A small image captioner, trained from scratch: encoder arch xception, decoder activation squared_relu.
Rows from block 11 of the image encoder of a small image captioner, named by matrix and row number. Rows with one number belong to one channel. Each number is 200 + 40 x the weight over its row's rms, rounded and kept within 0 to 999. All counts start at 0.
After each channel's rows are labels from the 100 images, of 14848, where the channel reaches its highest value: "peak on" is the class under the peak. Only what is clearly more common there than usual is listed. The data: made-up waving flags. In brackets: how many of the 100, against the usual share in percent.
# convs1: first pointwise conv (encoder.blocks.11.convs.1.weight, 144x144x1x1), inputs 0-143
# convs3: second pointwise conv (encoder.blocks.11.convs.3.weight, 144x144x1x1, transposed), outputs 0-143

convs1.86,223,148,150,169,190,105,149,211,260,222,185,173,206,209,151,172,237,216,175,231,240,308,212,123,217,205,189,154,122,177,212,232,245,229,232,257,198,277,169,153,200,218,228,183,184,172,222,215,188,190,220,229,252,170,167,225,213,232,178,262,179,223,192,162,159,209,167,203,196,162,233,178,221,166,219,158,223,120,156,205,183,195,197,139,156,218,167,171,210,207,219,180,179,166,224,254,192,154,211,171,203,141,165,265,144,229,214,221,235,158,198,179,169,175,209,185,176,235,238,271,170,127,225,173,115,198,258,271,211,200,208,205,202,226,166,265,211,295,164,262,248,84,268,104
convs3.86,150,192,207,171,261,247,248,225,259,185,302,293,175,173,177,244,175,284,302,213,208,271,192,270,185,192,218,257,177,175,214,191,171,238,230,122,220,161,223,212,201,210,185,219,199,132,196,152,208,222,198,164,238,249,178,222,184,223,165,249,176,253,191,173,250,230,156,206,236,273,246,236,242,209,200,172,155,187,254,138,246,209,216,166,278,141,259,196,177,228,233,188,138,252,196,190,171,202,223,204,220,119,280,212,188,197,175,152,165,257,160,127,202,195,182,240,185,175,149,225,169,177,208,173,185,147,172,218,244,186,222,151,253,177,181,242,147,148,250,225,223,136,134,229
peak on: backdrop (93 vs 52.8)

convs1.58,203,144,198,173,194,155,205,239,175,139,256,140,226,141,216,214,217,245,183,204,159,242,175,175,299,243,257,211,239,201,202,196,190,162,233,219,229,262,239,179,255,157,217,162,232,214,206,140,197,255,131,239,198,173,219,315,214,154,223,277,226,128,279,206,175,211,209,149,177,165,208,148,252,211,255,206,230,193,228,159,138,158,207,184,128,240,149,166,199,265,182,206,145,262,228,175,147,235,210,246,196,229,173,217,200,211,203,242,315,132,233,136,206,261,239,158,211,231,205,180,234,178,186,166,249,245,222,174,195,181,261,180,161,186,198,212,205,95,160,165,212,209,184,206
convs3.58,183,226,250,190,191,185,243,207,189,192,162,229,162,191,199,134,215,133,177,169,178,152,151,192,143,224,222,127,220,119,252,274,303,152,228,204,240,201,180,168,211,225,196,183,164,206,214,233,125,187,248,248,254,191,204,201,202,211,250,167,246,188,210,222,256,249,207,230,249,91,206,238,169,149,164,157,159,182,163,244,179,223,241,174,197,223,199,198,189,156,135,178,161,130,225,213,196,195,183,156,274,216,213,210,185,197,131,223,203,202,195,152,172,146,204,192,303,229,238,173,145,199,138,156,162,167,183,223,266,217,280,206,174,172,100,288,227,235,223,237,135,218,154,235
peak on: emblem (32 vs 1.8)

convs1.80,179,213,200,203,233,198,209,187,179,138,183,221,83,240,151,215,177,137,139,194,243,209,208,168,157,218,165,164,191,142,193,203,223,188,207,187,249,224,190,261,188,196,147,243,212,189,219,307,209,168,199,224,110,230,173,253,204,129,170,105,208,186,229,159,196,250,174,194,201,187,260,203,167,243,131,200,257,193,191,127,211,265,210,135,170,159,187,241,199,230,221,202,261,269,149,213,212,208,138,228,118,193,185,243,181,190,191,204,193,207,94,211,167,175,189,199,195,256,168,212,240,271,203,263,158,167,218,182,168,198,172,137,211,123,213,140,171,125,291,170,194,170,244,231
convs3.80,202,201,240,214,138,136,224,165,181,227,91,145,227,200,255,228,208,153,198,199,148,210,220,195,163,216,185,129,188,157,201,208,201,170,237,146,197,224,214,253,208,148,193,202,231,208,243,100,113,259,225,211,177,209,154,178,172,86,200,253,195,181,267,290,105,256,179,211,182,251,222,204,167,220,221,147,198,260,210,234,187,197,165,256,141,170,209,73,203,189,218,233,197,225,242,203,224,248,140,237,185,225,208,120,175,200,171,195,200,196,119,176,188,239,198,218,214,203,178,244,210,123,142,186,206,186,202,188,228,179,170,236,164,266,224,206,224,192,111,153,195,191,179,227
peak on: flag (99 vs 44.2)

convs1.44,197,189,132,117,132,216,171,213,227,234,216,285,227,193,200,249,206,196,197,189,177,234,222,218,229,182,271,165,200,245,118,164,155,170,177,258,222,164,247,239,268,194,268,186,158,160,214,139,198,173,235,243,183,250,224,224,177,108,193,254,198,217,161,226,283,184,212,187,231,194,241,223,187,229,221,217,258,183,134,194,204,138,211,189,138,191,263,148,193,54,183,234,206,153,146,250,234,211,224,147,218,212,149,194,143,179,176,214,174,214,241,201,244,193,260,184,180,215,182,206,237,181,190,161,145,143,175,241,175,129,194,280,244,167,215,123,186,162,190,164,213,174,197,135
convs3.44,213,115,233,173,161,209,175,175,226,218,235,223,193,144,128,185,151,138,213,249,253,202,224,239,246,209,205,163,140,169,265,182,128,196,171,183,184,182,153,188,122,147,182,128,206,141,158,175,235,185,183,219,219,141,168,196,229,176,199,164,174,171,147,172,148,164,227,259,163,186,131,204,213,183,164,235,200,244,186,158,167,192,182,220,140,226,216,217,201,250,177,194,144,165,183,94,172,180,193,143,191,270,169,296,198,241,190,222,227,111,249,218,141,160,209,188,166,258,69,174,176,215,128,213,266,205,176,169,218,195,203,208,177,222,132,244,153,176,167,222,247,227,193,224
peak on: backdrop (87 vs 52.8)

convs1.138,211,338,230,128,204,259,208,221,147,233,274,105,215,223,286,218,228,131,198,177,194,239,161,210,196,189,186,196,203,209,240,214,193,214,183,239,130,146,128,254,174,225,153,194,195,283,133,315,165,211,207,233,187,116,271,240,241,170,188,184,245,189,216,154,170,119,274,197,187,231,167,195,160,119,176,166,244,215,172,233,153,234,197,231,151,263,205,190,170,209,168,161,221,211,202,230,177,143,256,223,187,188,236,171,236,173,236,260,176,208,171,170,143,208,208,171,207,121,198,187,229,184,190,177,210,225,226,162,203,204,169,166,233,205,174,227,183,187,209,206,191,244,165,131
convs3.138,163,204,278,277,203,124,251,154,197,239,181,197,212,165,209,176,214,181,149,200,187,182,250,172,226,231,231,218,164,189,116,230,184,182,202,140,152,223,143,253,155,92,244,293,187,169,201,207,237,135,228,177,303,171,218,211,231,242,171,182,253,176,59,246,241,141,247,213,198,200,257,132,128,276,223,214,250,192,228,163,233,183,226,177,224,169,275,215,179,226,177,228,227,220,215,262,236,209,110,125,190,181,135,197,188,173,237,257,214,231,175,194,150,212,159,239,160,172,197,198,188,185,201,209,155,156,211,187,201,206,193,165,211,190,214,176,199,251,201,195,194,214,157,207
peak on: emblem (50 vs 1.8)

convs1.114,201,213,241,120,187,266,155,159,200,120,156,251,213,183,229,198,227,230,135,141,169,214,246,220,192,224,245,242,124,209,155,176,218,168,274,194,166,210,167,214,261,238,112,213,208,235,297,151,292,179,237,233,125,180,198,225,211,199,145,230,262,208,172,201,223,167,210,177,226,139,229,148,157,217,149,187,196,142,188,202,224,200,193,225,264,226,251,178,203,280,252,171,180,207,191,187,153,175,217,198,214,181,190,125,90,222,176,244,212,186,195,179,233,147,234,170,183,188,250,184,198,201,200,234,126,215,205,205,240,164,140,170,182,257,260,265,262,279,183,162,170,202,198,149
convs3.114,170,207,170,179,150,214,195,235,216,188,189,200,171,277,203,284,187,232,282,171,154,165,177,253,182,185,206,170,240,228,202,193,241,204,266,163,165,249,120,176,276,184,231,221,182,230,229,216,282,169,170,146,191,193,211,122,247,171,188,135,233,160,211,217,205,157,150,252,199,173,174,253,193,260,194,263,234,219,142,250,233,217,264,202,274,224,138,277,249,186,228,275,170,206,194,211,201,175,149,179,209,225,174,259,180,206,118,147,166,203,201,97,194,125,250,256,207,144,210,195,180,174,167,197,234,149,179,218,173,260,112,210,222,168,134,222,254,247,206,210,204,170,197,215
peak on: backdrop (98 vs 52.8)

convs1.25,155,209,165,183,218,198,219,307,277,235,199,278,203,223,186,175,233,135,194,224,228,164,168,137,235,182,205,109,193,214,209,255,233,244,171,243,179,182,190,210,176,221,164,186,185,210,218,177,240,204,248,179,122,221,162,225,228,143,204,232,165,273,124,171,198,257,222,213,165,165,179,221,270,254,207,179,247,169,171,295,189,256,231,187,227,218,203,220,182,231,191,203,237,198,172,278,262,171,232,115,184,187,195,152,159,241,213,204,212,264,215,177,199,205,211,165,198,149,191,234,190,173,202,151,117,95,154,238,209,185,232,255,261,209,189,219,197,219,146,185,214,156,259,72
convs3.25,232,267,154,222,230,182,180,269,177,219,138,160,258,229,206,153,135,77,184,238,117,162,223,179,252,237,183,133,202,155,280,246,165,194,256,186,274,208,169,183,178,178,160,216,180,182,201,175,224,198,182,170,145,195,220,214,205,205,197,219,189,171,233,159,184,232,230,211,218,186,140,229,195,233,159,228,280,187,230,223,95,227,195,194,170,263,161,195,168,166,273,177,163,185,234,215,150,245,219,254,162,209,182,178,155,195,192,200,271,163,305,256,207,220,194,293,233,208,199,204,174,164,115,222,190,313,202,185,214,247,200,193,206,223,164,214,176,201,197,132,200,134,200,179
peak on: backdrop (100 vs 52.8)

convs1.50,173,242,127,124,184,181,166,230,206,174,199,159,201,329,197,160,127,209,224,150,107,243,183,249,223,192,230,156,160,141,190,190,170,224,220,242,257,190,216,237,274,158,214,181,214,96,196,113,264,223,190,199,257,202,140,175,270,224,164,145,168,234,193,170,226,127,204,212,227,243,187,170,189,187,261,155,189,208,211,162,234,229,192,127,244,148,172,156,229,202,213,172,158,177,165,200,267,173,159,195,232,217,227,152,229,181,227,251,225,201,201,262,230,164,247,222,177,149,171,211,160,192,163,222,196,84,227,214,194,154,181,163,166,217,206,151,180,217,217,191,199,208,255,121
convs3.50,206,150,217,194,172,183,155,159,189,268,244,219,208,167,143,219,222,256,252,201,210,154,154,175,250,205,215,186,171,245,177,228,236,206,175,186,218,194,200,173,170,176,237,284,180,166,100,193,176,160,288,205,219,209,211,210,169,198,183,236,170,214,236,213,222,216,274,150,125,231,265,181,147,170,307,158,162,120,295,173,198,197,187,224,262,177,126,224,246,218,174,225,199,241,163,161,182,245,229,164,242,186,223,181,177,190,176,236,162,222,96,232,197,175,190,202,157,158,179,226,319,185,310,211,216,216,271,209,172,197,179,197,143,214,228,204,197,217,210,222,195,290,204,249
peak on: backdrop (91 vs 52.8)

convs1.117,143,187,236,230,221,222,254,235,200,195,194,209,211,153,185,129,194,173,182,230,197,192,155,232,233,244,137,221,231,188,141,195,203,216,187,197,192,210,228,194,203,130,192,269,237,210,168,145,170,206,244,170,215,196,256,221,238,254,247,249,175,224,208,168,190,294,163,211,126,192,175,234,225,221,284,193,210,239,157,128,251,162,99,140,182,211,223,243,244,205,156,183,243,188,206,203,274,193,202,158,82,198,277,240,182,217,234,231,189,179,231,221,258,185,164,197,187,262,174,269,205,190,163,256,191,202,212,211,190,156,146,253,206,210,211,253,200,293,173,186,70,174,186,116
convs3.117,132,223,210,131,291,273,163,205,201,148,205,114,166,182,259,168,94,108,238,248,170,192,207,187,165,199,205,182,191,245,176,226,223,232,177,212,243,166,139,164,256,182,276,242,278,98,203,191,205,247,228,202,161,123,257,190,237,181,186,177,185,183,225,258,147,203,274,227,219,218,214,192,223,213,217,159,181,172,243,196,225,205,193,221,172,235,253,224,132,212,122,216,170,236,218,176,261,197,159,183,228,233,188,195,287,177,150,164,161,166,223,218,161,212,226,243,184,276,209,187,170,226,204,202,142,250,234,165,117,191,221,182,185,211,233,239,220,182,171,185,136,195,205,131
peak on: backdrop (84 vs 52.8)

convs1.97,143,241,88,203,213,107,234,208,181,115,174,247,209,210,107,146,193,243,199,211,153,138,207,244,126,195,186,198,184,223,227,197,220,186,168,218,242,243,183,221,190,196,197,206,182,236,236,159,255,193,195,244,142,112,235,248,265,189,173,199,135,187,232,119,272,231,178,189,94,209,227,220,234,182,223,213,173,220,161,180,207,146,194,199,207,226,179,260,233,118,135,176,184,172,171,180,268,192,173,194,275,237,205,183,236,259,219,233,203,260,203,135,244,186,219,163,203,198,234,200,220,213,224,187,233,142,204,221,202,106,173,239,153,194,170,235,164,232,157,119,229,223,192,148
convs3.97,197,183,153,190,241,287,261,256,182,186,175,207,187,153,221,167,221,156,170,235,263,235,203,182,202,182,248,143,173,182,152,226,197,192,141,183,280,232,144,318,183,204,151,236,235,161,181,198,146,233,212,246,230,196,243,218,273,199,211,192,274,157,150,192,180,242,160,239,233,197,225,227,181,242,142,142,206,161,163,140,190,165,144,191,158,164,209,218,194,162,280,146,186,247,171,195,279,258,139,148,238,157,170,137,191,161,215,179,228,126,233,221,203,233,217,158,188,213,181,261,168,159,209,208,177,111,208,107,152,196,112,232,216,167,234,207,186,163,226,188,253,225,200,178
peak on: flag (82 vs 44.2)

convs1.68,189,170,231,178,281,269,205,219,223,71,168,189,211,186,194,164,166,235,229,227,95,159,211,135,130,226,125,259,175,216,282,162,236,151,155,192,212,217,178,158,195,157,152,146,199,206,173,225,252,188,274,148,161,187,180,213,241,241,145,181,239,213,209,206,200,159,162,241,238,138,217,236,111,238,207,181,190,164,164,190,171,207,174,234,175,151,200,171,151,203,153,189,151,230,212,149,166,207,196,189,218,225,282,207,222,189,248,190,68,163,206,257,189,188,231,173,170,214,144,225,210,189,281,166,203,252,215,248,216,191,180,176,254,190,168,174,198,210,199,125,197,235,258,171
convs3.68,158,264,169,213,120,185,195,157,196,223,157,195,181,208,169,125,229,204,247,151,257,187,198,251,235,228,208,188,239,232,131,221,255,141,187,154,293,218,221,200,159,157,192,273,188,150,174,176,174,214,62,171,209,240,226,172,160,170,149,190,169,238,161,132,180,246,171,146,160,204,213,131,168,164,166,249,232,249,199,252,212,170,169,197,225,237,186,191,245,193,263,210,147,235,166,205,268,221,261,208,193,191,222,229,181,247,216,137,245,106,224,180,193,165,257,196,211,197,222,203,192,230,197,124,263,235,126,212,188,209,192,221,248,212,230,171,177,153,106,233,241,226,258,207
peak on: backdrop (92 vs 52.8)

convs1.32,146,238,241,160,173,186,197,233,163,115,134,151,156,176,168,198,198,188,133,191,186,184,133,214,75,219,223,268,203,257,163,158,178,216,176,227,223,157,245,157,213,164,199,198,231,200,200,136,187,201,153,147,169,168,219,193,201,217,234,198,180,171,135,135,226,236,259,215,169,224,199,265,199,184,188,220,242,206,188,204,254,232,238,132,213,102,225,191,140,137,183,240,184,184,213,222,229,176,172,165,135,242,230,186,214,175,130,267,163,173,216,195,180,217,143,155,188,117,213,216,151,179,201,260,96,152,154,255,185,186,195,203,286,247,213,233,248,176,197,225,189,218,196,106
convs3.32,211,274,162,171,192,187,200,205,235,202,184,239,215,189,230,224,226,270,271,182,197,222,251,262,195,227,250,240,198,150,192,266,224,246,258,189,215,190,207,212,116,170,228,255,173,187,166,246,230,169,206,186,206,274,209,168,115,222,188,243,159,183,216,155,184,282,113,175,196,268,249,217,212,202,155,219,225,210,166,218,229,164,239,158,222,182,194,207,235,202,177,289,161,189,177,198,198,120,225,209,147,259,258,282,222,247,200,292,215,181,219,260,192,144,177,163,186,139,283,199,199,214,276,191,277,238,132,227,160,199,262,260,180,220,252,199,187,190,223,178,273,230,247,234
peak on: backdrop (96 vs 52.8)

convs1.82,181,211,212,218,167,215,180,249,251,250,181,185,318,254,217,204,134,224,180,197,218,210,207,114,165,141,226,174,230,240,184,163,166,194,188,162,200,137,234,237,127,153,162,168,179,307,111,166,197,200,217,193,153,146,96,166,241,153,230,195,217,168,93,263,222,189,128,170,227,196,259,236,230,188,208,227,296,182,198,219,194,164,262,180,216,170,228,220,218,177,185,218,208,259,147,288,176,169,191,153,181,135,199,199,176,202,205,195,128,169,159,194,170,217,229,181,223,190,215,199,220,163,271,153,173,233,229,224,164,285,201,186,197,202,186,205,165,209,230,197,234,240,157,137
convs3.82,197,207,201,236,253,187,265,198,145,271,274,199,209,230,175,150,222,174,285,169,214,190,230,256,227,148,236,272,214,183,219,195,174,259,146,176,201,201,263,231,203,238,245,294,237,253,136,205,156,142,169,112,232,228,181,193,222,211,167,170,152,241,213,220,175,192,148,224,184,147,240,163,123,175,198,98,97,156,208,227,232,115,210,185,212,216,225,250,188,165,242,197,192,170,172,183,207,221,224,215,183,182,216,257,210,240,224,163,269,168,207,212,191,197,212,158,180,262,93,284,198,234,212,257,164,224,215,167,165,215,200,229,164,230,142,254,172,246,159,168,181,180,205,231
peak on: backdrop (83 vs 52.8)

convs1.40,130,183,149,219,186,241,184,200,205,134,168,204,188,214,226,183,230,240,202,220,101,209,204,115,260,159,304,236,168,162,164,176,236,173,252,239,184,240,213,249,229,285,210,194,207,221,136,175,230,185,189,158,181,156,181,229,199,121,183,161,217,194,138,206,263,99,166,67,137,177,208,223,222,194,216,193,169,148,222,239,226,266,208,154,228,192,168,231,233,178,195,185,196,238,183,243,213,227,153,213,246,168,217,199,218,220,176,223,195,152,189,140,219,193,244,239,205,221,203,243,188,184,181,195,214,198,185,34,232,212,164,270,187,218,234,247,255,153,217,190,190,201,229,162
convs3.40,194,213,238,168,152,76,257,213,164,169,216,184,216,186,276,242,174,223,212,235,179,234,179,225,191,178,192,162,250,172,170,200,190,153,155,204,170,244,222,183,166,295,162,187,170,270,217,256,257,146,181,244,205,164,213,189,244,167,190,192,169,214,220,208,226,189,152,283,258,155,207,207,201,213,135,204,171,146,196,122,261,338,177,171,248,207,210,199,238,123,204,208,165,184,255,149,221,231,252,260,139,133,256,200,199,219,171,208,256,204,244,206,271,166,214,163,204,193,176,296,170,231,266,228,133,193,200,173,194,196,258,218,165,195,229,165,183,187,157,196,207,254,234,179
peak on: flag (93 vs 44.2)

convs1.35,180,165,182,274,206,149,257,225,172,199,219,223,165,214,169,168,208,238,191,249,164,161,179,168,144,260,195,182,150,186,268,185,222,209,234,285,192,212,228,172,244,194,211,191,155,150,221,199,241,248,181,268,179,130,243,229,170,183,148,244,330,193,203,237,162,244,209,185,208,131,191,232,200,177,210,235,281,256,202,195,220,259,171,238,192,169,181,194,278,240,217,201,224,224,266,208,178,213,267,133,237,195,153,189,186,193,284,211,130,258,230,272,120,166,249,207,200,188,227,200,128,197,256,150,220,199,190,259,239,139,168,161,216,277,183,157,162,203,162,187,156,161,229,144
convs3.35,180,218,221,251,211,178,218,216,189,127,209,215,205,202,220,222,143,214,217,222,221,244,191,216,208,161,191,172,215,217,176,140,231,182,171,224,243,172,256,192,225,183,189,251,181,287,150,186,192,188,178,131,184,246,208,173,255,156,278,169,222,141,197,247,180,112,196,217,227,185,170,133,193,235,200,168,247,223,138,134,165,197,167,176,135,179,219,297,233,192,296,174,207,119,191,151,104,149,189,209,209,258,254,205,223,145,158,232,203,243,266,186,137,250,181,150,192,256,146,222,172,200,167,237,246,187,212,244,226,133,186,279,153,203,234,124,199,155,128,146,207,142,206,229
peak on: backdrop (98 vs 52.8)

convs1.28,130,267,192,157,208,265,196,101,160,169,208,167,233,151,142,178,122,108,233,242,197,197,175,160,230,215,219,227,198,222,256,178,205,227,216,260,164,160,257,197,245,215,233,176,203,218,181,144,253,188,213,183,188,165,259,210,192,238,220,202,286,242,246,206,170,177,175,165,213,217,189,211,252,207,175,190,214,181,261,197,237,280,169,221,270,275,159,227,171,215,144,160,178,111,289,285,262,253,211,198,250,165,186,228,201,167,229,166,212,207,171,258,202,214,176,240,272,183,216,142,166,159,234,149,152,207,180,199,167,163,194,229,166,147,215,108,194,221,193,214,206,192,266,261
convs3.28,229,220,198,168,156,169,195,154,237,270,205,193,169,196,257,210,182,245,197,205,286,193,222,197,318,220,245,177,255,179,214,190,217,186,219,169,185,268,232,188,226,134,227,192,219,118,224,151,176,195,166,200,134,247,221,106,236,170,168,221,177,223,227,239,184,210,135,255,123,198,231,200,175,198,217,175,183,238,208,200,113,135,195,143,202,326,205,147,224,201,210,230,170,223,213,203,226,252,168,180,207,257,216,241,224,152,188,220,152,143,249,212,175,180,115,206,189,228,231,255,219,182,158,320,157,173,188,241,204,225,108,169,183,194,214,200,193,254,233,156,180,243,163,251
peak on: flag (95 vs 44.2)

convs1.12,239,215,225,218,194,167,173,194,161,192,191,239,237,289,211,147,202,169,249,239,243,139,183,207,109,123,229,247,259,255,190,221,248,245,135,250,184,184,184,177,218,211,184,202,189,207,161,127,243,194,213,149,173,194,192,177,145,266,266,174,199,124,200,280,202,162,158,186,286,176,227,231,221,199,183,210,279,233,222,126,204,188,223,240,192,134,187,202,217,245,140,138,212,196,186,299,194,245,163,171,180,179,227,123,252,228,242,206,213,251,220,172,223,257,169,221,214,155,225,253,180,196,201,211,180,175,164,213,183,189,177,207,183,226,167,170,244,205,160,146,231,115,247,78
convs3.12,200,273,253,170,209,218,212,257,171,247,267,173,194,201,261,227,215,213,167,246,211,301,204,227,273,207,197,198,197,180,216,200,191,235,189,181,210,179,172,181,218,190,159,201,256,285,212,135,236,194,179,195,191,104,213,169,211,319,269,199,198,135,209,176,221,177,163,157,217,192,205,238,229,178,177,251,271,171,263,184,189,205,187,217,159,262,180,217,229,194,202,236,190,241,196,203,172,198,300,206,180,157,202,215,171,254,217,203,224,192,281,180,199,111,181,153,196,150,237,197,198,230,213,193,104,196,228,138,191,270,274,203,267,213,106,272,179,216,294,187,178,172,241,203
peak on: backdrop (98 vs 52.8)

convs1.115,173,240,224,109,243,186,157,160,229,270,189,208,219,136,218,215,218,255,172,222,199,254,222,248,281,210,243,210,247,242,204,176,154,228,199,191,174,141,216,218,235,207,216,149,235,220,265,148,223,249,211,206,82,158,176,188,241,220,204,244,234,250,140,167,170,272,233,205,187,170,219,132,191,234,281,216,242,88,171,168,213,167,147,198,186,181,223,125,233,198,207,177,167,154,188,214,172,209,146,149,146,215,214,237,221,214,152,213,204,190,172,210,148,216,252,209,189,189,169,215,104,278,194,209,201,98,245,270,164,172,181,214,149,165,218,219,142,226,224,232,218,208,201,128
convs3.115,144,211,191,185,252,254,183,205,178,188,221,267,181,244,159,212,246,234,272,181,199,108,138,194,209,196,194,198,216,202,158,162,234,187,261,203,200,267,269,216,290,211,168,256,218,148,174,239,245,220,106,154,174,206,220,197,144,161,205,177,184,233,246,282,177,215,182,187,237,213,202,191,163,273,283,203,168,282,217,238,204,185,201,169,237,127,123,264,168,216,156,263,270,147,236,238,155,232,204,239,174,162,227,189,122,137,238,224,218,214,159,178,161,179,224,208,169,190,193,177,216,171,190,247,241,195,201,231,191,215,122,155,243,221,195,158,198,197,199,164,279,288,178,242
peak on: backdrop (100 vs 52.8)

convs1.75,208,221,233,212,170,280,203,252,155,210,211,215,221,181,186,233,189,212,256,183,209,234,218,224,167,212,198,191,181,181,206,252,180,189,172,199,176,169,205,234,171,208,260,255,162,149,241,190,262,229,138,241,192,182,146,216,196,190,170,182,231,220,167,107,195,317,183,168,160,183,269,256,211,184,177,237,94,178,205,181,268,191,250,215,107,215,182,172,248,178,232,219,200,120,228,215,228,219,251,176,219,202,225,155,219,209,220,269,252,171,181,200,197,244,224,220,232,187,239,253,144,187,157,252,79,128,175,150,145,136,150,224,231,207,180,274,235,224,213,175,237,236,88,224
convs3.75,269,227,165,204,184,251,206,225,216,174,223,178,211,215,204,155,168,145,201,208,210,175,178,224,244,190,221,196,190,176,236,227,229,178,104,166,203,197,200,211,169,180,223,108,220,211,218,165,213,178,254,242,146,301,212,222,178,241,139,132,183,121,183,206,148,140,193,156,160,252,195,164,282,278,195,177,219,174,213,270,180,152,162,186,180,206,240,192,217,217,205,187,167,221,168,206,236,232,218,178,212,228,175,167,240,238,139,229,120,202,141,271,182,209,132,243,157,164,159,233,176,33,190,237,217,262,193,240,169,156,233,244,166,216,275,242,200,211,139,182,149,250,179,204
peak on: emblem (32 vs 1.8)

convs1.43,222,140,277,66,202,258,189,226,182,232,244,195,141,166,236,222,181,264,162,196,208,270,291,227,188,206,203,188,198,238,141,155,225,185,164,221,181,192,201,216,187,190,248,200,162,210,113,291,184,261,184,237,226,191,213,302,144,150,179,239,259,188,257,192,212,189,261,207,286,215,228,203,173,211,163,200,209,223,190,263,165,233,173,151,195,321,204,206,211,173,229,223,148,206,214,243,183,203,172,181,146,210,193,206,205,223,221,218,230,168,190,203,190,231,132,204,220,196,147,216,203,184,205,211,236,226,235,138,171,217,160,200,147,156,235,185,186,140,173,128,113,276,223,145
convs3.43,175,200,150,245,164,256,159,158,164,152,267,166,181,178,185,175,114,216,264,218,212,153,166,190,242,241,205,252,278,153,197,213,230,216,223,206,159,166,232,176,258,205,217,168,202,199,85,209,247,206,215,227,194,198,191,142,203,201,210,234,123,158,166,249,215,190,228,208,148,229,169,203,177,236,152,274,241,277,229,253,188,212,191,166,185,146,258,210,243,223,226,147,151,204,236,188,223,231,154,287,162,228,190,177,304,187,190,197,184,229,226,196,205,131,203,163,172,230,191,173,220,244,251,226,90,220,172,219,232,221,120,172,177,211,178,185,279,245,192,115,115,201,168,215
peak on: emblem (53 vs 1.8)

convs1.23,133,168,219,187,154,307,127,223,225,192,161,226,189,197,148,148,188,257,237,191,138,179,170,164,195,155,241,187,161,223,175,233,197,239,195,170,282,179,156,239,168,219,228,247,199,246,211,140,248,218,187,226,82,181,229,160,197,216,193,128,244,185,202,194,196,207,237,238,182,249,173,182,158,225,240,142,174,197,203,101,186,139,217,187,232,166,165,139,176,169,185,199,258,110,232,164,220,160,264,161,177,149,173,262,184,169,130,151,238,217,168,213,174,215,210,245,304,176,183,183,174,182,200,154,182,127,201,206,175,161,187,102,133,215,208,196,202,220,154,209,167,261,218,210
convs3.23,242,217,197,231,208,224,199,227,162,237,152,208,112,163,293,225,137,146,158,252,181,132,267,256,227,180,256,199,287,195,234,182,238,192,206,178,195,203,168,204,208,199,253,260,277,234,202,208,197,191,232,182,173,223,177,233,278,202,194,162,178,185,178,222,167,170,254,198,162,135,232,286,191,185,204,186,220,203,107,93,143,240,207,275,191,251,187,203,179,213,198,247,154,151,206,229,215,131,239,199,186,198,190,208,190,202,123,140,190,180,175,233,204,220,234,247,163,235,215,140,167,229,166,185,145,226,173,181,145,181,200,176,232,227,210,263,247,170,217,59,201,228,247,216
peak on: backdrop (83 vs 52.8)